Rows from block 3, named by matrix and row number. Rows with one number belong to one channel. Each number is 500 + 50 x the weight over its row's rms, rounded and kept within 0 to 999. All counts start at 0. Numbers have three digits each.
# convs0: first 3x3 conv (model.blocks.3.convs.0.weight, 96x96x3x3), inputs 84-95, a 3x3 kernel for each
# convs1: second 3x3 conv (model.blocks.3.convs.1.weight, 96x96x3x3, transposed), outputs 84-95, a 3x3 kernel for each
convs0.67:441512439441468508552475519518518486528460507432492474523422441547512493517463536479514471476509510443505538501590312522568414433519401478516581442461477387417408601482428589521507573482475473459448518448515479537548447462430449448545421515514520550448477510476542516505433517448564531445483433426521503522524448503483460477
convs0.68:426430487413466508671560501427516463476565498475495512521393470554426461490425478455376449564429470568527543535575570499555519524507525513573515445462487604527544531474519582484500556420468505482515463458475442461490503499440485493501512469446530577510506557538531501478438519556544539523455439479549569533519514443531545446
convs0.69:470378389532454515621504524506494528462426481372499475511509509557533536439515550509529447449497488509560522506564506500531539499457489479416440472433500564567500526456440563566489540564582527538451520467466440500496456497571464523522384458426417452419482534518511548563493495486480525462456527421480443505469517527518496495
convs0.70:505475524457534579489527517446499431506551568485502524472473465462528533544595510363602543481556592458536576497461518549464561557527574576520498504442491582543545486453549454499468483527562498482415555517451564561479508574523547597490446560543587545485465472435509447434373558549529559582373470518538520469491446445555550468
convs0.71:511584623539538502380544473528442411599566492620616452454490547554511495490441508564441702478506637421555580417510533492551531486521453553644457602545502485487442483566480470496488478414494472516519491467479536492485535473501451470488571547433441466500473549538433497524440516510364494578527513623488538472512552480561534466
convs0.72:384452423536453480463510483599554502538524497567467472497437460482523506459515479499496383513513516602480538497560511553536480582497505494485476527591498465534492473512495450539479470576512479480464531525518520452488519499512483505455516419524446530467550505536489508567472506482460530578655496591556453501483476539560513559
convs0.73:569530605497498566493470513563446503564401442451399431482441452495439413441478386463499528494451442531420496539485522474396497473436423527501486655572506520473496510453459423433419550562536479516509455438404514549558468521514477555594492444437456541510401523510455482451437503452470473500506482646559549546481489515447480545
convs0.74:494505488486515537488503501489474473474497554514539505444462483476462463441467433557591529450424399427496477446430378454516471527533574496532564459438490541595509487574485530508405425479528479527534542543502496479423554557522604514496501374392565552474541499436456417484425512365436582465507557418494487478469518586475578541
convs0.75:582582488564483431440514528557457502431451470432560517478459434472466459447465503387557598620532441704307374494475490475452509411557532509484451478475469471499511606530491456511508405498528525533500505491495519500498409394513513583573547549438533527544513554520540500493431470466507502506511478452504536496528481480481492501
convs0.76:507554560517464473483465517484409525466422498450464547524454368532507418549502512501501479509556481487539494435409413494472502553564555505409382569470505541515487517521437573571419437499509520484524574559527485524536576465566485427507531585560508535529432462542438471506469487666393541585381587476525448514542474526536483581
convs0.77:500478516455510583433444520514540534488459501486517492490487506474488478487478460564496403604468312532435335553515634504503589476500622506533549465503485515572496489477492423455421417473434486504500541523515513488503425529580479562602477507554432467577504484570526499532476614515472486476498396520512453491523466484550525485
convs0.78:480461461530464445554459478472542532480550566439496517401474434445557492460570524536418454476505517515524515423476497536522579476545444520540428450508493348424465464479433537532541527507472570527457569498486516486460407420463494464522532494439479511543496473469570558514535435411518479445450433525484483478521490510448476514
convs0.79:510446460533486468567464493374556497390494593483516542509535402550552410573539459567431476646484511593493524500505484529549560492477517572498584556519481548501502662559474578511497627519492492454474475483517494545489502533514542484428447504471595582473517560496510553463535422442570482471601514484513544477479524515492525537
convs0.80:526509513545515512490439577456469468457448472355440490542528529567524484573466427556513565510536543526561529488402584481479622428545575481570510481494515455500584558539525550511491562384378553509549477485484505505491513458546491503503442544484532458464554476444543548495441546480444528520432520469589502459537481493525494478
convs0.81:547540553500470519533456518494513587477499513484505555472453492507499436442471431474394414543565540560510478448538542457465459450451432538550473498549523380448456517537514529604466489588488460576472421487458515566485572429458599495490536441400567436470662549513603477454438499475504463465432482393498496497480512492499471505
convs0.82:490548428495574502470543469540470544462448504489431482464541541412511560434550578502502546525510526511514525521484479435413495454430450541513482490483583431407478409618539430593526394582478502472533442485501573489554547406433589428382522409440597561536518564525526554480396628476356668460539452548472428550458459479446441430
convs0.83:574525489505525521542409461490505483536530454425449461479475490504436475483414393358521440462503439503485454522494525519474525443502474591552569511508501427441527463464527514545538477508465474505426487461511520505535501495540523579573557558471451501437470520501553603550446481457544443425479518553553501522536509511441411487
convs0.84:342388413479480472498496557495466432489510495538473454413541517433523542488493540477451484450456429428519495600475471449477431480531404535515484451460418588532495393449495496484544534484532473526482462511514464509419537538452426504443466502427531567569524508527458436496694589533443479428495503407489485464498504444437501463
convs0.85:498494488460484431471490441400404439448509558469469500479550516442548505424542503485534624452520591401454499446457484465513518492493521527498520517479531580549571481521510551540537546592642475531564453542563437537522474483492503456402593634654392443453469518545410485496548525605475447499435429484466444435526528536534531546
convs0.86:502472458481494431469488443438481545520489454647506516494436528510448477524512527494468465507454480532515578609577453537516533507376608592585610447533479486422330435437472471504447457512446511534527573549515483524471462517370502457416516380460431565547466502576496520636484490557428469554489567564478481465516522518497513507
convs0.87:478512426514512447545471496509480524530540575517498521506543374498571468454528416509588493465545534491478436598503553631519485570532432596519562513504600474561529520501470490504528439430384463524481488540434522548481544472540483506469523615608479524507583573527503573570425516480556487493342489452470436432547541534517503496
convs0.88:507499526578533525311343437524555453459532541556506510526502500528508533487487410552501587507479536571529521532516516517500526551559548555524530461507453474501511562561525522508467525569531616554570539534525480531520485496486478409344643581699525504522576517515482493502597446521353442473624520493517538486515517477477448435
convs0.89:520564512500536515511589541442457428465485403560572479596427467537414460668459513491490538503488477531503468493538503491519499476458584580498534527484475628608570566473480590487479588545552592473393617503412552506436440502557478463523432448527535573598524525597544461465468488473448526472432521444531492452569494464507424452
convs0.90:508499491567527506481540443556472534527508568529480456519544557472528455454508475457519491499608539385504518460430525511582585606528520506460513504546547532513575490541524465517500450549482474535531505540529461442492484427403669559460483465606527535514564496523536557518403528451385515433660519552495425500501462534465456530
convs0.91:466430354532465447564584615515482495487433492459496519509502466516516516535508470476459418487532493492506551520530427504503483517522531411496562486570459506509440491498425529433502493526550471502505555524465441461500545517511481477376372386407514493483493498508473507483481538501471462478541448483536481557533543467501494453
convs0.92:446472547556498557436457524627549514434473430554507400459512522478546528530493445446484448441506440536567445514435481437460544499525507538590475529532482493537511414512502484512458461523503440465445514463491504511445575494535469477455550555515454471488475467415500537528609490425449503573585523515530512497550522537500429439
convs0.93:494512567540505528517368531493476496406517530442556503506548532467544531472468467578561525446470574541477488472503411576434521543423585504509604436492514498454487521512467542518548452545515490517526561560548458485505467403379409433466352405440541489411458479458391422427524477558569493574563493603509473481489497526548504532
convs0.94:487525549499421513512449586423495525502567447491544447451411413504486415480483423494532460548520505495539503488472506459396559477472614496423536502475424544494479437443495480535502521587548563499600494482546539489546478474519476460557450515448508547507511509504527499500456588524490503396400613464476482544541563522502528527
convs0.95:613505486461464466491498467409450470552523478409444553462505515473480482491556524438466555500534584493426534503447519584522454500505416533576504510511565525509608547517545511541599497475492523560605505531498463497478521559477580577407507586454571495487568541559571540548464429521616476447348558463532475427484507450470497474
convs1.67:511497473485493505517511478413443568486455574490524620578526578531519634527481630535548554475515497499485488544440407503535399441496466470492487515512558400441509486446411479512454530536514471492452510483519439520576446496498501513499531548543531557413526528479525534447507513550543559499504624556535526504540482504522506448
convs1.68:560515578546505480455456506477447466471511487515567530553560551619606547531549452452434534497514549507533571448496456527501411390390459519529481469465481486428499478470455593522475498479508498511520496522488481552567549533513481449557562505465530508491537498502541450426562512522505445447467540591556502423544515413542485434
convs1.69:498523528587550505579517536486555532448531529495472444511514506505458436517486472484476524516529493555557522488508523483564500381419407486535510426553476449556477485489466596481454634545535538472485481550487507568507559512541478554523422529503478449455563519572592570629567524477618554498542559505526534542441485483399478429
convs1.70:490547523477516527476519523416480548474501550520488517467393474487496575530581553404468505404483576441431589414408532472481494388507550593503471541575502506492387433539544494520513470504509426470443464520467499471453460447473429435422342360390544546545469516571479467508430551588588530462424438567512402499456409393550458408
convs1.71:517402564505459530492482508537495464493425394521440489501548545488489433449467423515418589439524476371497491460518492490473568499457611361489475448430529482427508521551395489487536531473501579465496567519494494472509491473455485538590588579495440492624494563589517570506477495536397474557557541612365522382450468463528411433
convs1.72:476586518507543538458527489547458451453465486570458403425420516518466513526573535444483420507488534527511513548424534504470511535477523515464584520519495433543513423441520420458492511492540429391418443446479498438475505488538445451380575507525558532439509489500518491494482499445400539571539516536499451499411460442465528402
convs1.73:539466545444392451375421444551487498519498518444498499448478430555576505475556456531544556573518507528460549546538559557524475511525406446497447455468443472542442449464439477479583494561586456508546446472504541576652457485461549478558548519431559507574563540518444490525499523536521497389585512516505568529451481548408469421
convs1.74:520512530506452495494484546462468562499503605432452514555590634496508590523523538559551575580513512506468465469502473461540479451469545503464527568516571590493494524463519521450494526482481557489464498472467531513503513523462476475436530500497538537443492485434513483420535516602629525557530617686434395380504449518522462518
convs1.75:510571584552525504523505450444454531451491489470451507540636651483507496513506501660496555553440567517503533485456507528504641445440600533499496515475446482519459424585549432511476608592536513475484609504498508457551448494539492451365424413466407378352541450451524530477494541544579630629503464564411493491414463470388373460
convs1.76:491472475536455535530422562506558511537648557431501497532497496516478492533508499454524498428533476430561459451459450475471452578615601479393435530503497554555513557587539506452501608462470535474468504493535524542489479446508516504465493498530453478495511560574492477516403441607426519550487583522473479494432426541486476612
convs1.77:541486592467516545468520471560564607485505543464466484472418511460433472480470480548486498585403495588381475536503470552478494526466512484498553520492496537504487470496630470499588484481520499484482499511504477536538503486494546525484513429457551550477526537509504515473483516422505517428470452436442449434519463444508438473
convs1.78:615540507572545509482512529438547582465476525471460467579534598543524612605499610433542498557553517624508562542439459497439501548466535389555512491551571463468488455430467476446448508493561561549514555415463561436520467503484429419489448506556504448465437476445492508485611589639525454479532529545456522526547558557518530551
convs1.79:606552500490486427559541516569575489461453470427505482450452388548512386488490412473534457479457411527422464425464483426439520447492533539522486601478456479477542557478503550451400524429439454537504491557501544551457498549550491518473312426521400416462470452515453450478568475474567489594613495465491453547469478536499494500
convs1.80:548474505492467504527436406537531568548566559570503507580502449576533448544455437509353521463476448460492409494439495471499599385511493433540548443528460438459580558487468520517464565530503526495507463547518449477496382541462479627551387409463552438464519450479540472456530513409494437513476493412574654393573611450515452431
convs1.81:544522590509537526506455477430480548493503554431469562479606515461597523442504528525384492529430493546461518548445468596474511512451449472505525466528437453487410400378399509442494501469470496524484459529518502557532475400441488471457477469431440458393444422336472511454509568554501509561493460516516473536537488456513474498
convs1.82:494547502487500506427519502610498598514458524568477506508470607446436574484489606560457500490515499509493589480538452429515516436542602515543561399467503394533409508503486494472567418407513405404456483454542470612544608563573548491403543554434546460471493506457473491449432535642434465606478417692489492483524493481479577482
convs1.83:498563557468484534485483480464464571511512477484552494536506576508498499597606585550590513530491525563428528507491561523472427473426444474495520499501487361520445584567547490463496514497495480465446533508528566504499403437474552515566456513453538527517565505506453503512337403415579592521527586611531457536505404470412409471
convs1.84:473541512529567493478482521626518540491460495522486398442495447467534592476508585466456485466447465457497507578551565532597530558551464532504482537493504565498516520482405426554505376503459476482514524490550557516520642503551548493505544453421534545572499520537436445482562483414458544482425468323533467583491458572551501592
convs1.85:509546549483524525430502521438483538489493558516555575457528601412466617454508674474536586418473527420442511548480555521442490538469531514499535519504457482483448433451431449434465387437474584474513488451506447523477470472512571509488566531506483473434494474446524485478496480633546548621544530531383370286491523475541589566
convs1.86:469533478523558448517485440446508465466519380489554485509522586478530524513570501482457566474429528431491522548489648496473466551495369548496467483435511544448570427496440441544506453575551497548475520475522520456417559583541453449440478493566418482486477489554506526508491467485409480542446542544492541474524458455494392470
convs1.87:501451469550507458569509585453429526478443447514473516525540500482475452445482473506629462502504394477495390479469381479514302493519356460464480450492459433543462523548620527541526490553563513432480471581534495559438471418474431409402565442460385435405578576492437481546529439419558516554386446449590511480452507452490592511
convs1.88:540533500483535459406432347509484480506457508562488521483526573461488496475584527520468432439414450472457541518452480486542512441443440404504497455554561522544440464490470525545464501513470527543499479508512527502494513510479507546518533478466547614531536514423510532523532403355497592558508452409496434476555481483569494456
convs1.89:415444464442445493541518562527518425441510414531562512534488443470506403402475355460486465485493494472494460497528517489505493460467450572523465606504440552521442473442486533488567498454517651576463678553436614451382467492444401510434463518555509486467455443491530561616487437409513476438531478458542637604512539507543547505
convs1.90:566494577551456485439465499577487512583471543555472504551386545650453615495408524552491488587508495549549446485456462512467512484540543350542540387535514451563405519522576503564580506440454477567469405517544459423461519538443461514511547535617538461529602527486517503513517537450498551519566473495463478430480569490483585490
convs1.91:491467496486527582620593485444540620516526581399480459516533565454493529479500459609491516565438511584517539479487467530536463512476481502497522522548531514469433512537574412568577554546498510467490489488553524459476544581581525527533381438469536502509499483539562539524561539474506541515583525550540545548456492475424413415
convs1.92:493527574555448488482486501578440435498464508548509458523484476473416455482415527494450484519530485583549489528512510423436571527520517471488467484535498557502455419461503460494500496500546540488430567480534497490482469502443431467483601499432528444482528556571505530519528529358394379345445510303460521519473512451504526486
convs1.93:432511459498534503497474476440497516478475498486496496494500543502476497473439558490565419541581433526485461534510485508627416563585509444500508525510480518574574433466536521481416478496465542472426532424436534464454561576583546454488658697570571521485549496528517508472488473512414505495452525393453492432416484477363443447
convs1.94:505506568530462513558467500509450549523459524534533595549574497528581515479554496492513514590470482494437497537432653522375570537448545481463439431518535469554540465495509452515536433514516493537561481460461438455486504559573576533501496525488487534500432435466477408447535491676550441505525453520507458479495484491486466480
convs1.95:438402489520545532582471455483565497495449494582548574419463471561592537491505504440462524435521541357525478509466471605506445491498483370523477495464485528513558343431425466519471433488454569508549511494465520461449497425458650498497531466469472444387552493478516516431579568639502431418486526437441508388563522481554487523